Rows from block 6 of the text decoder, named by matrix and row number. Rows with one number belong to one neuron. Each number is 128 + 24 x the weight over its row's rms, rounded and kept within 0 to 255. All counts start at 0. Numbers have three digits each. After the name is the row's rms in percent of the matrix's.
# fc1: MLP up (decoder.blocks.6.mlp.fc1.weight, 1152x192), inputs 64-127
# fc2: MLP down (decoder.blocks.6.mlp.fc2.weight, 192x1152, transposed), outputs 64-127
fc1.293 078:171102138101099119146117115175118135138114122161141174104112145099130128144115117117128139135106135123162117120099130166096124136126129117140095161150078127120144098116130091130088140162100111
fc2.293 084:080133079173148094140119098077160070096135080137150115161101120105138102128130195145126163106128126130141117101101126105137158118115166105118157085125127144128107117114139133100082176144115120
fc1.294 133:130098117176107166121147126102138116137108141162087143127203075153151134107116125144113148103142069102096129104130101115120095157118093115151153131086130100187120119153130106127125108123117137
fc2.294 113:141121169115107142120144138236127134148092151135152125110086136132123123099121123125079158164135093137124165190132131125149104171092079137121133148143124130148161080131164112132106101110097167
fc1.295 080:141133117128126144108130125120123132097116113138100094168185127066100127141113135137122123119133099140092121162127116127132150103147134139104111119080131148092139122076083119118111129147157103
fc2.295 085:124152119149121134134117128133149093106139085141119127153078134166174115089128085141117149097139131133173139134108134121160114114182120135119155094192126111117158128117140144176133145108153156
fc1.296 066:140193118124129118164182121132110087117079106131118159119107104149148094124140114175140164124110116115083128149145148085140106133097135161164168161146150098142137133114105117125157104117124167
fc2.296 065:099110142122130131121149113136123113161133166069124089125147115143092138098101144109097131137142171125150121162075119126104133142139147125139154129140136138184140131135163124110186153124110124
fc1.297 081:111122123096139156102110148134064149110124130118097138107143102125137165107097099139159102140102123138126142133150096144114125082141154112092173180158122161135123119153137133142118115074138108
fc2.297 082:145087121163156112156129094127109094126141150122150131176127151102139128196183155140147133117147120163116137121159153138110134116107084100122118103091094135101130116124151114117143102154149145
fc1.298 095:101115091085132095106129142116101131160140158090101104118107113144115131139166105149170133096111113115132150147118108146141156095138111133093132079177100155092131113109084159116119104159127099
fc2.298 092:144158119160109111126187109185143122103115093164150121112129139130144089114165120108094121140125139136148141170142105136161126119105104154151078151111140149143134117128069134114181133115135112
fc1.299 108:159148121089152131133096139170145120113091110118118122127144133139127114078136099163120146135162168110108117115125151137117159111123135167131148129145104120144123139138144158148107158132129118
fc2.299 104:138121153136091155104125116140133122149130164117108094089115134103129142184118112149101112123127173162105122159140087118143117165144131117117142100180116142143159144102141103147117084121109164
fc1.300 081:139143090141145155117106158116155107136114148121119132079160122102186127104157085148124099126163141158170165106132150109077125086139092108140111143126133119117125135128163101165118163149120125
fc2.300 083:116077121119128106089166100127122116132113117122159142109160148104148140150106128107116087172100133139124132121110118167151154136133086098115126146163117154149114127126131088125122078126131098
fc1.301 067:142129143125088158090148131118137178170152077086130124140110188114109110098129155128101129135143102102121100136096113094110103150098145141134088081148097139105103110123173103113128102137125166
fc2.301 066:100131097110165112126087086107126158143117105138105125128138096169093141159164119125128129099142123152135114174103110126127137079126124169124142091162148135117110146075137130161090169102103135
fc1.302 081:135084157107110119124143105146113142152154140148159137127073133121135148159149107110124139106169131144119139119094109109130103161114165122136119131150126105110144101157160118174154125050165139
fc2.302 077:101150094117164116131117155097125131119128085133145128098174115145112132093126148106151108107143124104137098087139156131112124088094140099131098140091096143086134131131147146122085107118112086
fc1.303 085:108102177126119107138129088107103088168131158145114130136107114141117142109120118131115097123156098143159140107171153147140161169177111124157094107163141117114146145132160074183111141172119151
fc2.303 089:130124080151147154174124122102135146105152127139131124130145125096117122136170159107110103132137171131082093112105161099083121080116129107146105129128115109144119132139121174117115098107099123
fc1.304 104:113134115089106045149132177149127101138116100125122088123133156104080136094166151076146159164099147098137104142088148170130118117142131105052155176080152114115120168134119186102153098107129142
fc2.304 110:101116115105159125147173106099107157108119147130149122094144111119130164138096129115148159087136135149083113129130178067104109085146154149125140124109120106160085081158121113129126163189116086
fc1.305 099:167070137147116127133142128123131120117109176168127158124087115124137117143113118130094162063163132151122151158136116134143107151154157113118113135134133140176110119110153120134130114133100092
fc2.305 095:154116172160117128151135165126170106148165112150156132147106118113141108105103113130109172129146148120137181144112178109128173135103092166121146179103166085166139090120171124141119152150086144
fc1.306 070:124123159120077156127195129193143108150127108120105163105129123105122108079094063132129152091163073102162168158130174135119097140123148126116143111159120142135129144132114133143127070106141157
fc2.306 072:091190113132132112104148108167156133141124101151142121117125120113103141127089156111195116136126105153112123194134139132130153116157144136123145175108127144113133071134094138130125151115133123
fc1.307 076:067108119144115149126148131083111165102125135140089156140139105149101149141139130137140120135128120103183139131144119120142119113144103135142141125190111144130160121153137147128181121100119142
fc2.307 069:109121147110134163098147130105128077147181153143134097128140117117143098135130107124116138108126091118197078084110118063131149177117133118150104119116120081078115182123129101099122108130117133
fc1.308 087:115125144143100117107087153108136102145151121079144154152095135171169113140127149187077120158093158094151170111136114133138124159112132120151131120112131092139127158109112107168117133140116115
fc2.308 078:130118099131113105160090092127119104089119167137114119111170116129133101131113143121123127098126111094094147112108136149159129084104108109111115127116138122137083166089104112135178113133122050
fc1.309 075:163121096113123125156145123149130109147141166176156104095132123143150130111142135090107129091192149176162118132143137114124135113155119130145113101126157124146117148143162092114159129152096147
fc2.309 075:118106150122143099120133103042155105154105096141127134119087163150113126127121123140091136131158121156074129106086124130086147131119122120101160171140122144131110098137106142129091122142095081
fc1.310 082:129154080116071103118140122149143096115133147108144202155122102136149109114103091110122161125141102140140131137111125098131109124131117089135126120117106113149131110172127132109138094082144132
fc2.310 076:118132134141090106121118142144143145069094126104156135128111160121142147115134135185156117148112103112132145163167091146113135139144140162140110137152110187093146117147120087154078116141176090
fc1.311 123:129131137108112090089135112102098111107145116152097131123107131147117128148077132140146107146133135126111129090144181183136098116146146128140146109119120130189141116136076122162117144155132117
fc2.311 112:127180105116125120133125119143124146111144122143122139129070130083110112164149170117150144108152119139176129133136109132151177107117112081090131083149099106089151128156150128144143179152133149
fc1.312 072:177097106090064175113076137127133126113075151135088131135133113110083105098127115122129131115133137122161129134080178145123138128116139096128134094098132107120160147139133135123105094077054192
fc2.312 068:102124163129160116155109084172136144123184144117140090153122139159156167170125137141114168134119193096122083080119081117115146125131127193114163143107115139179124127119154143116099159098144087
fc1.313 104:159123105172103150124189159110131126098126152187103174107161108136124150110109122110112124114127093109138122142144112149134073134091107111116116099103144134138136103137092126146144111121127142
fc2.313 105:128142140144107170110102118222141122110122130140141115123131099149142134108125124102174187149140121115124124141083106133149100159125201144103125182105109149132135116123153092121165130117129132
fc1.314 114:161123117125187183125134142152099135134103076131173143113150099130126128104136131107133132084159136133129138167102186115100122109130169126121108136168122105120121099133155106116157130164132117
fc2.314 105:070101096110148142097119137172151145125121159131132143099099086119152108097128087155159135100130153142128140168130108131109145110189128122122152115124113114121136117113119173133099152170110113
fc1.315 112:131174128134144136138109152118148123129159150150148129077124147126093125106164122145120123122161192139108163101137141100142158070125143103156147152121094147123118084159135075124127182105132141
fc2.315 130:142098127136132075131162138138091086113092116119123166155138158111112115123096135137133175143143122116121091145108127081113120095127096130151096114135121191073159098133151131105146107136140136
fc1.316 120:116126128130136116142105146143123117138105108169051116169125106117111116109163140162171092157144153129105157134176097166139165124156157107111139126121159117135130111132139105119153172099151127
fc2.316 110:102132130157131148127134134107099115134123156139189125135148121103143150182101160127071128156112085119138113113112124114141129129138100162124146115107082135093121100089176131117141080151127147
fc1.317 078:136134159154119120113115177125161123132148148097118183142133138125121172154126078058118158128157118075104100141122152141135111158164135101107153134149147121113149136118146086119147079138147134
fc2.317 075:144081152124129144123148147084091144123171094149166118153118133118155145081097129120116130121158122167137125136108137135135129120156117066124142122126101149142137120121112145142153115135138163
fc1.318 133:131126084136104136136084173101160099093100078144114188138122094114168114097173104158128094063139132139132166150105119154134165107154083109132123103125089108128136088163129143173106144102154131
fc2.318 136:135068131090139162101127136107117105113143138125117118138154135121141136118140134117132114139080129140104179103143136141123098121112102097132115132136101121103140156110083129108125091142148095
fc1.319 087:152114111111134134173125186077137110145057111099096134134132134159141144096121134137142157153127114142119171150082095122101155135159122158133096153124136136166153097114160101098130104103091117
fc2.319 088:133145129104146134106143130162116119139121155123162114162108118137132163214128180099164149152108139116142108164169125154153131162147130161150122128119108108119125140187142131124179090142122167
fc1.320 091:103113142144109108123120148118105090164175143121160113180096166170127134138135136122090129122124146142121144132150138139169189093110117157149124149152109145147112139125122096162126127092109128
fc2.320 089:121157131145139124149128123131135098125088109090108139123115115099099136098131158100093105117132146127159116124097158093108129112179134141125084119126147157167162153114104126140090103129115138
fc1.321 111:130125123107110155128115127178085143148101169089124114102166106135162158155146119148135058131134089103116129138100111111126108136143134153128167153150111133116129152108146166120120109147095112
fc2.321 111:137104173136124136156107103130168074125107143111098171159120129141110108142144135126116154139133184136121118128199119117162098158143084128126141105124150103125125131084134104144082157120123157
fc1.322 153:088170142140141092136113118119117099100120152130137131122109132127135120149125168126131149116100146161126111122106114122136153138113123135152118089124131134158109174127157054122103144103127147
fc2.322 142:127123145096083121129138089060152129143130170156088118156153167160117111139119140150110083156123140120124118070080116165085104104116114172152117119105172126134107141078146113115140136138117118
fc1.323 119:129123127115137119114146136150081101109114106121150125087152140101150114148119107097131103128148179135165125156132111125170145156135178096083122110153149134100117145140151131147150094118134118
fc2.323 117:163058121203135121122139134145149131077126074102129128145118148116156139148134101164119146122101096139121116118122136125101111130136079087086121127132116111086156118114171121101096143143147126
fc1.324 083:140101153166149145140138121132076102127086149107106168170132145109191128164131100118124121115089148147166108158160121105119097137145133160124114128141139096109130119122125155092163131128099148
fc2.324 085:126101109104100121119155122120115096116095126144133170103079147112097118126116116137158110124142147143090116144152131094126116144154115160089140119122128059117153138120127125152095121144105128
fc1.325 080:091084138119121123177086130203139107134170153089144155133092123132121113150135124104119153083103131174070118109086142122131123139154125112127148127138132079094131151121168125119157127184156144
fc2.325 070:158144106160140157141111124120133151183142134142135146167111155139120141101167124099093162119085135162151148169142147153073131104188087106146161110130122092155110098079138151162148117131144150
fc1.326 118:084134179116164101124142111123072105135109104164158123113148150149094114098092159126139094132180110154117136089106179077102137108175118156129118130122117087151094149126176091124121117112168148
fc2.326 140:123090128112142113141166094052105122128127155160120094119101172148093102167151136113146098198183114114107112107119127148134134118161103123142106126129125140137135102122168121123099117146124137
fc1.327 082:089134092100117140148132177153133135097177116124152189166163086101124140126127106103129114134136085114161129116113151125136139139159150098123178157107118093137104123130110151161146106091139123
fc2.327 079:108167148160138132111153127097130121116149110133128142132107161088103159116161116141141147119125094146128131177120147087139134142172120111107123165148091103087121143098091122159109105149148119
fc1.328 165:132120108142156128125087121114154124142159177129129180152132137129115137114111103166128131155112148119065129121113144122144154077131139126132112156108108134133154142135146145072102155116139120
fc2.328 172:139118121140098116132132165128128139120131130164117107153148111098092133138113082101123137109097128148111179158097147144093102131102141116133173103129092115128156115132161127103144080102113127
fc1.329 071:105129130119169128082121183114160073102107139111136138135174081094130132158093130162137116133134094159132115149127119133168150182122111106107112095178126094074116178145102138115116168130111165
fc2.329 067:159165106135120101110083107141113147132118124144105128112129142170091131116162080122119079130143131123116131108119104134141142061155178081124106099115137121137129102167152129156133114143148133
fc1.330 133:087114097131181113137103130113132124152145069129121097109120139152102116113141141172124068132125179103073166133102131137111180088120138118120125133136128129161146081162170134174136186109148139
fc2.330 128:139096138116126127110145145095098131142080125107147127123176112138129136158136112109149140131120122116171125113130156107144074134111134101135096112110104182120080152135146110090111064144116105
fc1.331 084:117144121109136115180130132119143131175135158149113148120143116137153125168143124138141134137184106138111112101158126077128146129120167155110152147161126169122154140112123098139141149154140101
fc2.331 078:124135085160131151087145140141120084082137121155130127161121100114114126135117126117134108157122132117117119129159116161164112114145133136133096124111140167072128114065123139106126106089108184
fc1.332 121:158183123106133113153075135105094142127148169140113104142096169116145153152083132120138135138156164118119122141193114114094104139141098153138089127150093160142102135162151133124107135133091164
fc2.332 113:108061144130154126136177133093096167153140026119151094104154093112144129116116143117116079150126098143112168124140163122085113136127146151159135144143141130156130098180107123127139103082110123
fc1.333 092:187121147085122106159146125168085126160135126119155140113117134095119087136115133135103129088107125134161139140110099113120053145127141109136125146129152132125104130125132172143112081120109119
fc2.333 086:081088132130113128127134105159144147127096150159134131100133124120124111129104119140106133137139107126118112100171109150164171156131093141104110141125121160128170079112092126158134134121112106
fc1.334 130:147161088123131124119163130119098146120124105129109167123123117168077130110146122144142122172132090128126141124139132163175139115086128163120134097132075122126153078121132133140106157115176118
fc2.334 131:128152108075078142118103143145131153131128123139115146147109113156154139110096135134079162088131114108111110154124089116116116132119125143100113102183118133147131195112126119153142145104107167
fc1.335 077:121147141123088180132154120178132097130106091121176119126124141112139125123119054099132150111132139128117161134123139141111127127110116170100135187180161157106126061114156125107128113139125149
fc2.335 079:127110109139160155104125141131144109088129073147146157123104154137100120100126154158152203123157118128163125162102126089139135133197156162164117147072116115101140127165123141089144086139113098
fc1.336 108:135107103154148121120106158144129126131118089149129108083106119122148128166122077160139104146121133137074133154132143150106096132171136143111095119139113102126139144104177084148182131103153131
fc2.336 107:122097175097105123130159116121139111117120125136125161148139116111135168148168154107132137129123076153125199125157112097141126101140128122138132103109168148127081064154140149128088120155141126
fc1.337 121:093143139118156133100072117097128124141096113120086092117129153186112134137136111155113119160147185127077135111128131171124151116140142132155121119130147117127118076125134132142079173164133121
fc2.337 110:127086122163106138112155104120116152147145081148115131125142127069141118140151137090102143116113140148156091165155144106148140098136103087109113090127136176129129129124154127144156106121115147
fc1.338 078:155110105139156107151144140154129152082110115148176159117128108103147123065060118136141134097135124126169095156089153139142122125140112114126141166132104130134114109125153151121138137142113136
fc2.338 076:130126166122139155148126147129123143092167066129157162121088140099156106125157112099160109128111171134137153147133137149158138143125163123111149151165116151112111128134159140118117147155119141
fc1.339 081:183132127111119146146176108148095107135123131102120104152150132102122108166154100096148141113115111137138118117123095128141078159112094164112114131107109154111110130114144138101127122150098132
fc2.339 078:104129164166125063163094144106151130187107154155111153119076143172088106126134128161122118118145130116096101093125155078123155119122130164140116150143107121131137149144106153186141162143146127
fc1.340 077:137121091152118154098118170155099117103164174139099119147142142140125146115193105140113142126113114127154128088130084153135079099103184110169160118110146091121125147110082050147100121128135140
fc2.340 083:091126147128142088151151116128140094124116148149146081123119113139095138149079143074138118153116135141112129122078138133118107113151120160119107153164154136141098119144111116137074138164129122
fc1.341 071:130140118116122100111130107110103128144129144147076146126137104160120108105102101131136113131132116130141098175152100156140111135137151136106153121163139151087146133140145099122142093114112119
fc2.341 065:139130145137155136096116132129135123109102122119127075123076113170127181101121144124145152119128124120157140153150150135075148136120134128113107132142100106171134149113109145126092115133133126
fc1.342 193:125109119128096122141129126139165137128145099142149124144111112116162119079088130104140120182116119180098105138105124116142148162137106106117151155106143132161163161093131099072124136130128141
fc2.342 198:134128102090118141130156125125127150104159137153124137123163164087122145184122109128133110126136082136131202080097122141130119110095138146131115103114204094108105131141110106081124098120141116
fc1.343 101:158146149097144142094089127124103120131116149128124138139111115124121112197156109135109082154143103140139141142160133133127137132076104107127165143126140103100123140096144146156141140135128150
fc2.343 106:131088131151077099127142120094168110084144107134098140108143190109155125150149102119139090131114096161074149106146114171141145131162107135132118077144145106092113151135113114117141120152127117
fc1.344 091:159144158123139169109076117116146127166118114129093078118113139137109127138104114124127090104129162121151165124163078145136115144129136131123154111106110136157124097152147118174116147156151132
fc2.344 091:112131097139133150141119128124115128117099081121136119136174102123169123116151151179122144109137121125140109148069162136120142137116123083131093132132128140102138183115119140114189115090159075
fc1.345 099:083160147111162137118088090105145113138155048103106106145100141110137161136127128177132141202111149133102120132167151154092156147124132138139150180109121092107140115146135090163165156117136118
fc2.345 108:157134141139133131138152177136147151080101112118128100131141147111154100139116125147106100097126102144133164195111152097140094154134132100130113083085151112073115138116123152082173093113120128
fc1.346 075:214118123141089147147138127129140158152165182124129115116156120141079122115126151140136150139189145164154122139115124138136112087097149141112109128127143109156140140146172144088139145094115106
fc2.346 067:146117162134163131112131156120143127162147137145110099139074092116149173121166058126093113107104134139113139116096101137112119149137160101140119100109187143137104118108151132133140095154124128
fc1.347 101:134138127136166162118153108202140153149146133131127165103132128123141131139119158116125134148109147130151084099132133152125119106153121092094121121081122142183159137124123118141103100177200123
fc2.347 087:103076122137097153167130167173126133114100156127137154164149166102093143146127116111129144119110160114135149118131137169152146107126162088147132131161122113171115139083113152096107166101088166
fc1.348 105:101151135089148133143127106098150107115123115133106113138149136120157098167122102156118080144154148144089138149142134142103149155147151112123097136098072080186129126164151140092121167083110146
fc2.348 100:155061143129084117154112144023105149143141126136135143144134096142110131133147151140170137093116157145127138101118152122110119126119139145152117093105144142118114149113187130144124112140146137
fc1.349 114:109108121120117136121078096097131136132164122099121084170146153147182128145127134116091121145135158081085123115108131144130162159146136119132105147153135114151105115083121134141126110127123121
fc2.349 117:177132131168149159107160135054119141095109107112107127124148107143126124125126113159136133121139115141105105114141106066137133108129100139146151124140177134164106161085145113069167105110136117
fc1.350 081:135159146068103142126112134151092161117120197105151109117152147094109174158115159121125180107131118152162119111112123122126116085143103112123144105103149177106110168118129145186096152162144136
fc2.350 077:114100135137109148155110092140166137172107107147085136067165161131119091114091080131110134089169137129072120113103110141110139129127119146133135092177139101126146110146131134099142173121139155
fc1.351 132:071103082169158153143135130117119130123139100159122128122143107112068123099155112149148123149148147126099134117160151141158175093134136097109132115169114141168171119124113117141103182124149129
fc2.351 140:123144125107106141094169136146148065126117143139149136141154116102132117175084134101135108112096102115185140075105094107131100141137151084110087109157095157111068159088137140148127103151126138
fc1.352 084:126120103089108154156134103109107122117165102127127127065108109130125154113137140140143129136084083122106121098127106116103147086097118114121065127183141091130133137132126169117138126114135128
fc2.352 075:109138098106160128100129150149105115082148161143155148119170117115114159128119131150184153092152137152128147147182141097107102144175165093115163153109110139128109115147123128119161108145157075
fc1.353 106:107132153136141120127092161147153131122157153134104090091140119140130128119138125109148124112103096110072141135135130209160140135108078137118121135133109172148137151117127150094105122144110146
fc2.353 106:128142082144120103088136121190123093116085105151147140146104101105134160124167136117109119127127143135106142121195108093153132117135161097158108129157135148156134099130104122097115093105101151
fc1.354 070:140147092121136127111122151170082107181143143116086192108142118108116147111125092110125093113160097149173158137154091110122074107132123109147099087148118138155093144173159170114122092177116093
fc2.354 066:087136148165139113120142093128154134115092174148128130142142105126092122113148114109158113134103137160151150142110140102135135134131149164115140188088129131134121186112122113150088200126098146
fc1.355 108:106106124170113131157109124167136080160128098090108120188089123098115102078107142149135103177142145107083150106130149128130141161128118136126140128102131136137164072120139093085149142145122120
fc2.355 105:140159115134172115106147087179115142106098142122119142147153127120107112130130163092077152134098080094150115151103118126172135126150108143132079099127091149150137097138148103141126085110119120
fc1.356 066:134132152143103161160128108148128140073151132116155156126146125098111190084144124110103170115080135093149147132121135127136135116084141111214136152127138135125052149111128111149089108117075109
fc2.356 066:100083096106095072143120100104122134125125081150101109142082114122137113113105146103118167100164150151134087113114153135144171131174094104094153169140140111134117115156127121151133136194147113
fc1.357 090:088130102122148127083146148118136134147098164174124138126124072122133124179109133123129127133137114119107164127180134179118069109134126141118136120117131110127137124145139103133103144140098117
fc2.357 088:166075125139111116160168142096145128124150057121168103135166120140157078116137133152134138145114115094142154121087110111135158128097173163105128163099129122142117114121161135093167139114201147
fc1.358 142:184151119120145132132122171109086083129066135094107107129120131149153121132132095155100132151136125113116185153141111117129165099132112150099129159136110142161150125117149141173153092127108137
fc2.358 137:107113165156157111125151106158149100114106092079112102138136131141147134135114076128092144134151136136146151143123151127156106096141118151118124063144169122131102121130125137097180095137131116
fc1.359 077:115117107121108120118193152139107116127126161097072152109081099115154117158124146154146117127106085143173141132136100099119133105141101101068131156134141125132105115141084155121103138146163145
fc2.359 076:144119143182142110101120118149141140096082136132126118121131112122094131116151078132154127132101129078130153108160131156110091148126125099134167119097054129139149145129118143177143126157164117
fc1.360 080:100069117152138099105131151130125114096115159086137154141148107128170111134095138119119103152095139115107154133178113109142113121109127136080139127137184108116138102095106142161081127119116158
fc2.360 087:214140134121120130113128153138125147103121093120151140130128116082157157171152082098152089158095096119144143160151137187112101131163129121142122108061112110159133172128149142108159126136119101
fc1.361 083:139132146140159107126167149125102115094125143131162127158119108117116175134110128099148117128116133108127113169133132087105157163093145137088150127132097130110131160098128166098147107092072158
fc2.361 077:179121161158114145114144138133140111142113176067091115114120124190127110119131091122097139092131158179132149108096098160132090149122111174120139139104115181144150121123141136179091141085116158
fc1.362 074:140146114118104084135126144147151174133146101133117184142148147144140122126164115090111165079126112103140113146142157114131112126130122123121176131101112138144122159111074124145116061126134131
fc2.362 069:107138115129141131144130070130131170107114164090137083095097075138086163138092123106133141141117135124151169152163097147160136161103108139139112165127100165113086108122113124120115154101165104
fc1.363 071:132135141116175092134069125175166140150122073138125089162097123089102123120143134138163156125158119164158100156126116129128169169133173118122112113120136155159128155148116119138145114116139113
fc2.363 075:123114149122157131182135130122127129126108126132097111127160143090124132110089146109083079136138101086104165124141148100127121132130165146130115165131132057135090143104163144107106092133126114
fc1.364 081:121117125124138112126160101103129082133116105160154127127133131110144090109094146146131147127138115122131120120117076124157085110139145221185140135118158203098117093078147137101146151134127150
fc2.364 084:094136109114131129134127131152135127129128138119088139132130108126066120123143134130152103166146134114114135129106132135099145142115132121121097116176137140116097115120164096116147140140135108
fc1.365 101:149119099126099116127109133114155144109094174137104157114115136104143117130161107157128092143138136146153165134127156192113193142149103098098136145127125131120118111127171120165140150115133137
fc2.365 092:125097148132150160122111121079137089120090099131140119122126157121124119157100107132095141118175113102129124092132105110140094123116103170125102096102145122127130170092104144101156099123131138
fc1.366 087:136169160107140142142102133129142122119096163079127171120138110107116110131140099158145128101139158100140086113127136151122095113119099136109121131148164140085111134106106149144094135092116134
fc2.366 100:111119162138114147115112071108146104134105118135111104130114172144155122142119125098092081129131164153103135139174099110130115175156103118109136109129112108132185112107117130131159125150140122
fc1.367 108:148097100152148152147122125144119134108121089124124133113126163138132121095165127138132106129138146157151132090098182133117137112143081124153157129150129168146151122147124189105148129129102110
fc2.367 098:115108139102136119104138119104142076116136122105116157116127145129144116175108082139107119095123148156154138146160132128134137128168079122165079075125112114099104116081119109111114174155142134
fc1.368 141:099148102130120106144082078131095105123140172094155129136101146124124117088134159066108131151142152144179085163157128102132104153157114145140126138096133075108125175148161108137116126117130140
fc2.368 134:131101129122145157156112143101154133135140133137130131140067150139111110146118155188110134119144143139138125095097163091089125133147109147161100130167221119110136112150124123131124164099140103
fc1.369 144:087167120139140117132131154154159189102116154088125128099155100146109102143148129164124146117133122158109107121135095158139149119148101172122150087161102126157109105128112158139101153157144168
fc2.369 142:130113144163096127141113111124101087124107118110141141126130121116106121118121122157112139129108138146108126106135118130137119115126125122143168123115128101098142128127151106114125164150136123
fc1.370 112:139110121083109132105131145127110127128108093158094137151122117151169118122162134141100102133098092170155215139135112146135107114132138129105080069097100128099158139154123127166157102135169144
fc2.370 133:128160075129142134170113120175130185128131138115133171169091091104150144131167137146148163133132102119106123149140129142140096128111110106141110112119083092129168136137085130070145124108167104
fc1.371 104:105161116114126141104111134143139144137144121109129125090127126157073142156127118151086157163161112131121165102104115109116132137121159091146107134107113166141127134099165139112103143158121135
fc2.371 112:116120101131107099115133103110106101083102094129119105125155128101171115099086139098154101114152130144147055088115096128146131146115128131107109079210151176121098155080100107152116127104131143
fc1.372 103:094156134137126134099117103087122111117129059155132122142117109131108147165104161137129101104140136133112094116148137096107101151154115131101084139125131138117173190122092130153106120124129155
fc2.372 122:113084128137144124129134130066099117098142107111117077145117136165125170095121104158161085127102129144117138100126100153127098084148113102134116078152113084159122096099104140102112134107113131
fc1.373 108:101110096120150124134101110068133119094183140123113097133112121160128132114186148107091154163125115122131091105121156154111086153164110098120123143098163113137131133111109098112137126165113108
fc2.373 109:136127158128122133105132104115144164114119117086139124151144141122142093129102120104163101072129080089132151087104138094108139146107147140135136147188187116135091183127114145155093163132136147
fc1.374 134:153118151139123113138125131113068147116119131122099132121114146109124115141116136143103133149128141163145180118133093102121150131063168137137106134100171130149131120202121124131193154097119092
fc2.374 133:144103131127145146129108131147143107128133140105140104143123129074111158135141118115099120147132155083150127096135140152117131156110136128103129163124157158146129176107145121137116087104113094
fc1.375 099:132142091119147105128120136103164170161133076089130092129174158171132120134096121090126121122146154160114099101128124137125125144111103127141078103129145121177133168138136203127140172161129132
fc2.375 095:121131140113144115141118114071118085128141108121135115111130134073127132089083156116126136085164114145130141145163176108150129140102179148126123145155162110119126126143135113103145112090119129
fc1.376 098:168151163121097173129094109099111115147160127156150100128141117083120126110136131134088081106102147144168123134165099121174119149150090135126092128155156112185143118158118120128106149127113131
fc2.376 102:119090077137115137145110068136111129137133131066113134135144122133167125144115151140133121098129115111107101095099155171141163143089110112125096138151111129124150126126138144164161087105104113
fc1.377 090:095149145136161145123114093150133138157102079108116106148127140129121098152114139105133139103096114147097133132167108112151131143156109121079157108122111115133110126142124157138125148164215136
fc2.377 084:142094110135174102130082161097165135091134125111115127160103106145124100101160115152129107134130137146170117124160129163122128103085144069135120124083139116111137140139120143106167148144063125
fc1.378 081:152074153141153149128129143121132106149141104122150133061083132094163148145167133112157118133158086095161110104113104068144094120129107119126085129131181073136106159096096130151120088125114112
fc2.378 072:126120147205116110151143106137100149092152132150110136169132131109127133112103054146132132130130131125131137110149094194127137152124141118089169115127098126133148142074145103150113177110105096
fc1.379 078:143157107147150135120173115107147123128143162165158151163124124147149160119116130112140087081148084145155132097099089138115121144086154115147135162136111130116132111119109113118118150121147131
fc2.379 077:130146139121145123146131122175135148152155140095140100116168113092157133075145149147152132164107148104129112128160108135116112101099126145128131163128119176108107110112112077135087096106156176
fc1.380 074:136089143131137102107134108128137168171119124119114185121158162072085157152102124144116159076136148128142111129149124102141165161134058125142138105120146103110103154128121184148132103091152147
fc2.380 081:121171140111098184147126113131139119117163161084115134111133153095127105097136132138119104109176153150127135116167140108132126140139097121132126143176136141125148177095104123134131138104098135
fc1.381 096:158159130144190151110119133185102137148126119145114099149128127123112153147126142122131115143097146126085115165117155168118120119135160147115143131106121145119109098131149115091168105171149099
fc2.381 098:138095153115134074163154166149150152106077103132158103143095147145144121088163109169111197123146143135132177164160143097080131149114155134114112105106136088135153140153107141155130165149137142
fc1.382 076:124145116150107163140121088124113151169141094089106104134128140153124177114128118148131073130156124129075110148083142175110142126089141101116067142126099104137147103130128099155108094121107122
fc2.382 082:107117094121173091147126110173127154136089126146107082141142083173111116135159125097108184081144180174187109110116147080098139092117139109142105137147149184152099163094151130097127101136118135
fc1.383 076:148131117138126140115196143058085155147117122144111145122165139107144125136140130135099133129153128094151149135125108128128157099114152106115149083114116162182171129137121114119169155113112171
fc2.383 075:132124150127129154104100175192132089127092146134103170120144101136142142128126157114134151134173154106090128181119124116132097151110124157139110164143145169145104107130113143186114099134127134
fc1.384 089:114123131118107143122151130107100155156098097103075085120118145138125121173173125116129149081106148115158164126109107137103186160109188146100134117157099152112126164124110098115118096145092126
fc2.384 090:121137140130132107141133149103137150107106122096126107146132115199104113160105156115091111143150121117170071159124120102115097097117100122116120128098120115110152109115103156158149156116161130
fc1.385 078:097129142127140136132121132137125120148104112117130138117147128128119112109124078175186103147128167071124104180185128114132124147109145133130149141123124096070109144132121140102128122149111115
fc2.385 071:120114150151108136115139117144119142104097103078092149091154138142113134143126111080104132138135127128168141169140097116107116118121075135158093142123126102095174099096130080124158098135127147
fc1.386 088:135116120113113156188135128133115117127162119134136142188141148084139139136087165119162140129078111180141103130140111159142118131164173131144099121113091112089153105124096130143147113143163121
fc2.386 086:094159094157116097125111156152122114117110110151143118145140129148192110102107111148117169154112130125144151134110164095126114126153124128144162168140166125109101102186101172094104147123122122
fc1.387 074:104149141130140131137100141135132105109154115101113188138117175154161146111093141134123111131121181079124136140142151110114125121131137134105156086113114132124105109140135112132114137109113150
fc2.387 066:126117142113167136122166152139132149146092111129100135130135115119113095145140107141121139156132098168075117195137166105110140081159141130103124144159136140087111127101146118126147129157142117
fc1.388 075:116130163073122115136140126133129116109121134095125084128117149141096123075076123140111148167124075096142091104117128096075092150132127140162119156108118158121113117111143145108125126124067134
fc2.388 068:119151148156104136090117103128094137166201150122130140137128139154119137146181095104158131113139145117139117162113116104131132117150110175133144107122109106161139133125122101152134146119126105
fc1.389 116:127130131166132142165156113095132125112092158121082076149125128119159110115122154110133169119106188135148115145101124089150151095151151146145138118171105105139091163141140107097155108129110150
fc2.389 110:147143148105122097111111116081161130132154166153085090137129150164116134114126156154129125131138120112111085143075127152128122115120117181100136102106158094095129096114118136109206116123144126
fc1.390 105:114125090093090132101097166141140124129131129137167142161089097124125123137167145110176116110145139121096115096139080153118127159131140186129085125136111142147111144108140080097054146121091152
fc2.390 098:132123134162127150134092067081103131153173081134117133150165134122125096159144146125099146158138153098076140116058117093122161124138128136151120132167154150130123095097144148122140115108137071